Weights of a small image classifier.
Data: trained on simulated stained blood smears, 195000 training examples, 10.9 epochs.
Rows from block 3 of a small image classifier, named by matrix and row number. Rows with one number belong to one neuron. Each number is 500 + 40 x the weight over its row's rms, rounded and kept within 0 to 999. All counts start at 0. Numbers have three digits each. After the name is the row's rms in percent of the matrix's.
After each neuron's rows are labels from the 100 images, of 14976, where the neuron reaches its largest size: "top examples" is what is common among them; "colour at peak" is the nearest of a few named colours to the mean colour under the peak. Only what is clearly more common there than usual is listed. The data: simulated stained blood smears. In brackets: how many of the 100.
# gate: MLP gate (model.blocks.3.mlp.gate.weight, 1024x384), inputs 256-383
# fc1: MLP up (model.blocks.3.mlp.fc1.weight, 1024x384), inputs 256-383
# fc2: MLP down (model.blocks.3.mlp.fc2.weight, 384x1024, transposed), outputs 256-383

gate.373 026:560607501558493487473494524526460474476495494474495506508476534606501516486537516426539483473467541577549439567560475461471488546502474517530436565533465545481441454459515548455476479453444454545512482449482509474553440491477521471548473420514502501526525483471426527468496464461519504470537575444506483448480503568591499519543445444470516489506477467423464465411499470543463476473544
fc1.373 029:456573462463489517515477549487513526443493509473528465473477524547527546535525516396512533500441550497488476550547466482467495527521508592536506544529558482498449533480520552454491563500516422531478434486471532489546514516504462518536521464542620541532449521519427578409530451458505501463521447502516535464525518517523556462531550488513521521514458539393523462478534474529493491492547
fc2.373 028:496479549524512505486532455476440532501503514561478498417449501519454481532502456467493452467483483491505511509505531508499422500490549453525503421514461537493445467531407479469475493485531463438496457569462531450629462515572516535514489525513503486540473493473549513526488529526425490435520454489513502501510554513476520479433470477515494531476484526573451456604523453481551507476537
top examples: target cells (100); no large cell (38)
colour at peak: grey (90)

gate.712 061:476581447460462508471526514493486518525493544501515439453575498545433540526495551449495467472510487495534503404538466487488484540505527449431526522515576566487525535515507495491517438483520499517508473456502522506579468570584528503508533471529466544404487523486499461557457494490475476461482522472432457493500559544431482438394505496388455451502493522434517506501533489485536453478457
fc1.712 072:479405525446487436527566471476506499524524565485518447439472541472490498457476508454484386478470509490463478554518556542496523611464498460467500497532416588524495479534450475472515526450471501486541507461463482550497532480491512521505524450506509567542485475526557499615455504482463453498501463535518508481511493534425467395382533523517492511467502486546502553538521548498508496506527
fc2.712 075:445455514477503479516501468486528483493528536480499438581484544508524496517554519542497463513470480455442478569544568432485552456505473499515546541464500506561557488498549482448497580450474536615480529470540458498505485467442444491471462528545466501459531550477449502546557453502488476536488557517446513439531464504498535419442498423511511507478496530507443433478522471509461433521521
top examples: kidney-shaped nucleus (91); crescents (37)
colour at peak: grey (73)

gate.713 096:512437517485485446489595479512532576511477493504490465524514425482507528545503555484544552511461439391543522466506487546496559513483572433498489461543564530531512557471450463468547458491509491418528522509520541473572422389529531512592491498512523552473434531453541452535507529530477470568477528482503437502529575552563503436437509513492546473544537516466417518479510464416475502481470
fc1.713 089:503548482547474493494440489469493478491579542496481506474513591499473490466526498559454423438490512575477462501445522435462464528512443434468523493486502547458494423495459491536454454510469534515463466522481445493463563553518462537477529521518530468535531461508532495453487509503509482491495383497464598502506512483438480428519527497521426498464484444520546482486499496495510465530546
fc2.713 103:497523462562503521482533457564519485483550505517578551510503406507462476557532514564438570463516509509527590445532479471517499492474534499381532526501453484497543501509440489487486445476461510459481522571414525504482472581562575513457527526515503521558567526491438486495498528538479496456518468497502500555511528532511445538477545509510474528490513556558479558468577512492496473438513
top examples: kidney-shaped nucleus (87); target cells (57)
colour at peak: grey (99)

gate.443 082:507572531519522540504452534453545509532544417494475518394584513504420472508451562538464447382490434537525509562546503534472445608554569430466482542609561545506512525527496508489527497498454508480553476509574517504485455544490505535534466507527582544485553492489494548535482523488492457458497518589523490528461542520526555480456452453479539529509516512508530509508502487542538484444486
fc1.443 086:451489494539459544491489478468505540511464422407448537458582519483495445524480508531512540426570457505627577517576494535561482485493554485457492503507529435476533481495563499521496427546504556489485454497515484458462460431409523493499421509477503455474568500470514528418470461475450459502512482516490465519461502466525513569513452452525479489464480427477496495507498471527492459528473
fc2.443 084:485498478492485560499462487532528523531482511456550534488471456450504463499437485452485516456545499520548459551493457576536448463555502535471546506547493545523495512506524519504494441515525584487515568490541524520436507485507561505468503492455445470547573478546533459462517493458491477481511500493556586575497487546538412519500490563582538474534549404597511486569539582527499493496468
top examples: target cells (100)
colour at peak: grey (99)

gate.0 072:475533506473471580431478490471526536509447383465461498397567475492472454559465520560520525439572448528596568618583522512496462576520559417459489520560504526467484504515535520529498470572481531445569499495509534462471483464450531487507478491438507424489532482511463495495475508514431474502479525513483463547490497522471421507469475439531471521454482426457498466485505480502496444489478
fc1.0 074:484528501537504475498460520492562550500461459476453562400550505505418480525467569509463481420495467495588512499520490478513417526553523437454459535551520450481544468527547471497548442491481514513550512491569541464504451477435521495526464516527563483485526461488507577446454488476480437459530493625508438523463527496532533558491442523523533481530503450483506505506515496548508521441492
fc2.0 074:475561478490471559470457498516549499513476509439509516443471489449468479497447481445480496458560476515539463549525457553506420476550525518476543507522535511523505508501547521483469450520500574513564546516567523519476480497539572486460477503446444475543567466532523463475519480454502494477492513493545594564487458560538412503507472563572517473537516412567491493522527576522489520487443
top examples: target cells (100)
colour at peak: grey (87)

gate.525 130:470466521457487494500486510516529497529538495507487524587464505493525501480428567479576507541540492453518463554526467505408552514486477544493506552514451499512498461526512495539507537471470486506518497452500508496534520443489483496541503563584550536532480527497427499574493451447455539541450563507468538556465450508450488526547484481387493519500494611549527442507456486485489473469476
fc1.525 134:608512519517482433474484480461623435486489528445538395400561546553490527454460393537466481477499505454438464504509465457517513471524508502419504488509503395530493540638430525534503508508517506573494529502495488488517489542586478496443512498600541455534553504514492469392402549486531524402481465544541553440523475489464468489481438561527478498450518446456496509509552522478533511520586
fc2.525 143:568514450558498445465491506458481441521577474533510517509554461553469459485486479566445526489508496477483542434465457522588541496499520518443495496520468540454566509468465506487513477535494476540470490481447529501470512569517500494507496557541518525615558525504527462528483520486468481478550533521521566506510543531492453573535478532482458575519500511532503448455600477498479562491493
top examples: kidney-shaped nucleus (97); spiky cells (95)
colour at peak: grey (100)

gate.182 242:597474496504525490544528475538576469555538568552480487450475485504499547447487461503492574552495511468475527547479493518485541486457466496515562509492505450551575504548476562544511659453474463542517477464505493510500448455477529480456536545523552507509518486451508463538536527530543567465509505472549534487475476521478524552562511512571552444474512470508536468490493498541506496442513
fc1.182 256:647483515531528488554518470506593477565513556546496518483507488515483525498487485556526578529501520483509526562500514568523552495468483547524549522466508436544577497587486581511512642467483477527515465485507497502470444445463523454477509520505511481507525494439482476487526553520567563469526512461557556509461478503471529607588504512588536444428513451513520488485503506533507499475511
fc2.182 315:587480529524474508435460514499540486576493504486547542455549614516441421499517502457444527394558515437479503604463541506467518542523551474546463484513441490514449474514521504510521614490465463463470406439463487478521439469451493485542525504525499472498464467528438506542492545530520521472540474488542516516468556531524496564548526488517524518495505466417579530480464456516529508542530
top examples: crescents (62); dark grains (52)
colour at peak: grey (77)

gate.572 093:490562543517524461517478538473503490509523481480456519429558529493426460510504568474452428384475463515508538511537516461455427543584544418453511542577563466503500487487550497529527495486473485494576474510557498514490442509514471522504497479558568521469533473496504513515472473471490443479519471565521497525487541501533579484474410465461530500530514454515498510522492480480517491419473
fc1.572 099:457521495516459554433498486469537554524454427416437515462574511460495449511441512557518531466567507531599569535563521547523497537519553460436507517557497437498493492515542497521481476559487544491501491483533498463477476414469517508491458499473501472517561504489500478436485521503463496520497524494457406532481492492518476592489550443555491523454476407504495484473526493492489453536475
fc2.572 088:494504454488492562480473485522522526543481502492534536474470481482504482519433471443496500472509456501522469538493446573494448460550484536497544494550496520519504489483547506510476430509533561522506534496565513488451476464513577495465479495472471444540594464568539472465545512459489496476476534485558586528486507518523444518491479565590528485531552378610510477550537558531494503492454
top examples: target cells (100)
colour at peak: grey (95)

gate.599 129:395517527455495396509546501468531514483431472514501437529528493513518508600545482520534492490510567563538541544523498525458488548467472480549533495519553559541461513500564536495435506549528468453507456485426517495524621438571515491481614503492511574480507512459475518474488571550440537557460482480458552495527475478483514485444522480473434510445512484446435540458483540425499458499470
fc1.599 139:458525475526505413457549474492535538447472410488510418481520442470460533568490513518534499549557503520530505496488463491474494504542482419489464458504508564583529543491465508523500496537521496481465487468523511528528578468523535540482516540469576577562492503463451498477470551472420528487441528433517456478518508511515530472486539430489493499501536490448475509461472546467436497471526
fc2.599 140:504575462429473527471481484490553487533469504466524513523427512500516531354452544435471445523426519550492387571455411536531462461468450501557462443428436478556506498488478506440485460544505563522442485483505544505545525447562465481546454572542545548460495488489504556463508489442504541537511483486525504569506458509491464475471479564497508468498513475613465480503489502533501530490467
top examples: discs (100)
colour at peak: grey (93)

gate.24 095:482528504466489560467494514522517505502449391466490536378561509487483404565451513541428538434557436527560579565538513486498457516521518434487522515531466486462503524521542544519515437534477557442534502494523504492487454487445537518564489550490522436484520487500432496468464482497475464517508484533519441518478505486493446507462508445507481529464470463469494500460491474532519444471483
fc1.24 099:505484510480469531492540491507451485506526545507522428568460496517591526492506486488545534597479537521438482506488515535494584480438512574500524473483484517504451537477431510478448531520532485478454460531433469544477524491555464502491549443480464514504480524517505450547521535530513530490480500368475535485552487501467456469482557466482449511454473519493486515449487525431521504590496
fc2.24 090:488465521490528427495527491470491485509540494531504488564522484578542501507529515553532511527424471467447507465471506472486607571472462509539485514485435467481516493498448484504510539491467454489482476469434462490519484500457422517531504497548550513479450523500511556526470518534466505539519506490448397430526563421435592501453543462450461521454501568411503499433481424471524476497540
top examples: target cells (100)
colour at peak: grey (91)

gate.28 056:475558511571505521533480505470546479507486372431462489492554481496461540512455563503543471428492471550620575542539517550517496556578571473461460550559560543475500558521510498472506470514469515510549487534543472510466471503478524539484439445525513484476548473508527562480513503491493434456509484535500437498464558526554524563487449470527512493521527479498515505512489498518501493511447
fc1.28 063:435480500551444538476422479423553545552473452367439482515598515509446507510381539575553516418564488520619582521563511542564498542512628508462477531565532519455518545510531486506500477511489488545542434530542434492518484483464528547465416478504517500500545540509526487481431548457453455465498488474469464516479516489507515554486440434561476461497493472476479490454480495532465500543472
fc2.28 067:461491487465483539480459504538522517540490489430524515499485463475504417526417530446524533479519451501532481524508458561530447533540537497461567503572507526517506526486521505494502436529515562494544516494538509516463497494500543527514498494459465450577548486565557474504507501441503478518490532456525564564488462524507481513491510544565537473542540404534494502525491583528509500493460
top examples: target cells (100)
colour at peak: grey (100)

gate.656 204:470511539473514518465529494522485495545478625540506532500469490515568474517540466502465436437521431434386413426474508443397421527456431500518486492550497560509396476546463540537501456482456496383509473510435495525544472496538503450533533532528485560477494530570498497502486585554437487491512496542571388463545508541523497443424463504521570561429509527510426498567502491444534472479522
fc1.656 174:472584520528520600424433463502479501493446545509492598592491489518437530512530453442474403462545461481425466441471478447403440536482435427525531575527523581487401502535545504538526503473490443507541474474475486498514493506528526486536525511502447527467501474532517449544502562496483501471512506476527430517571552517517573372439514496493514502461530506522436493497472495507574482444488
fc2.656 134:506475535438531468510538532456516546498535506448540532486499524484521449507546460472462502530584487434461521482492530426493461518464511472568515541538478481467466478471494498507508507519486481517522452569429499532567421511443503516594544442527466518499540565418542458455454466507456460558527463545452459511535419548504456488487448452501466491508440503493514496464445465511505474520506
top examples: discs (91); crowded (65)
colour at peak: grey (100)

gate.362 063:442542457587485531511463531457475522530534481441473513508512493476466540517463530458540556451547495513545540534537441550586484498538572489506470510537522488491510487505485443425475477503454530530433495519545492497446470542472568485458472456534442487483544469490477557463536463461466435473471490483485560485438557472546548582552447493529475480549502521535505490496513481535461474496381
fc1.362 062:474445520516481493494464436461605491494458445469477486591513490492474571510458512503564455439503495531552523518533535590519512561528575540516479525546561584507551565551544483477509476501496466491594408500506430535538478490502541530486472501476498535499484505529533521532481559486466510509494485493538406505483540507507503476438438456536504473468523513432451464400468494493490507545509
fc2.362 055:472452535507490518494478442512559506521487480410510478542497455486495427494439569504557525504499428486499469531501500489515481530531524456496529517548514497540522544480514505466519488512497535509557482512498451523532504475496504512538442508488472463559601492536532454547486506449549475591504551486515490530508481494504503458446490488527551478535535418515455532468439505537516467479492
top examples: target cells (98)
colour at peak: grey (100)

gate.241 095:518376541477454461540558522484434480469490532479527542514451508452483527514509542468510566481534500502522570396562508537574534459460563439434453528417487490474509481495590532600544483542533518507502458491518447458473472462497492503509506437501516511493541529498449483517507549516479581499520485453556534524507475557451499506434591558587514475559519461539564565484533497496510550512542
fc1.241 096:489539486484536436507468508546614582540496527461463449455571474500542531521443429455465526520465490504497528607519464525533506511496520481550491484555483488499497492557402486473482528478483490517441493462566435529471499523460465568579499489532523469530539498473494510442427486496407482471447450446500468486476501439442481391531457480466491517448501498541470524473443462443493484504460
fc2.241 086:454467501441511376573489486496586494534528517507507484451551471519510467475460444491516552530512518417494411596476494531455418488498499466491482518534489464413514503539450523491517505471479470403494549519441474504443503485392469475534492487535525518497489481437549543421430430489499446470524467514504470427481482470468440472524482520497497495418469488362481503524445525488494398464515
top examples: crescents (100)
colour at peak: white (85)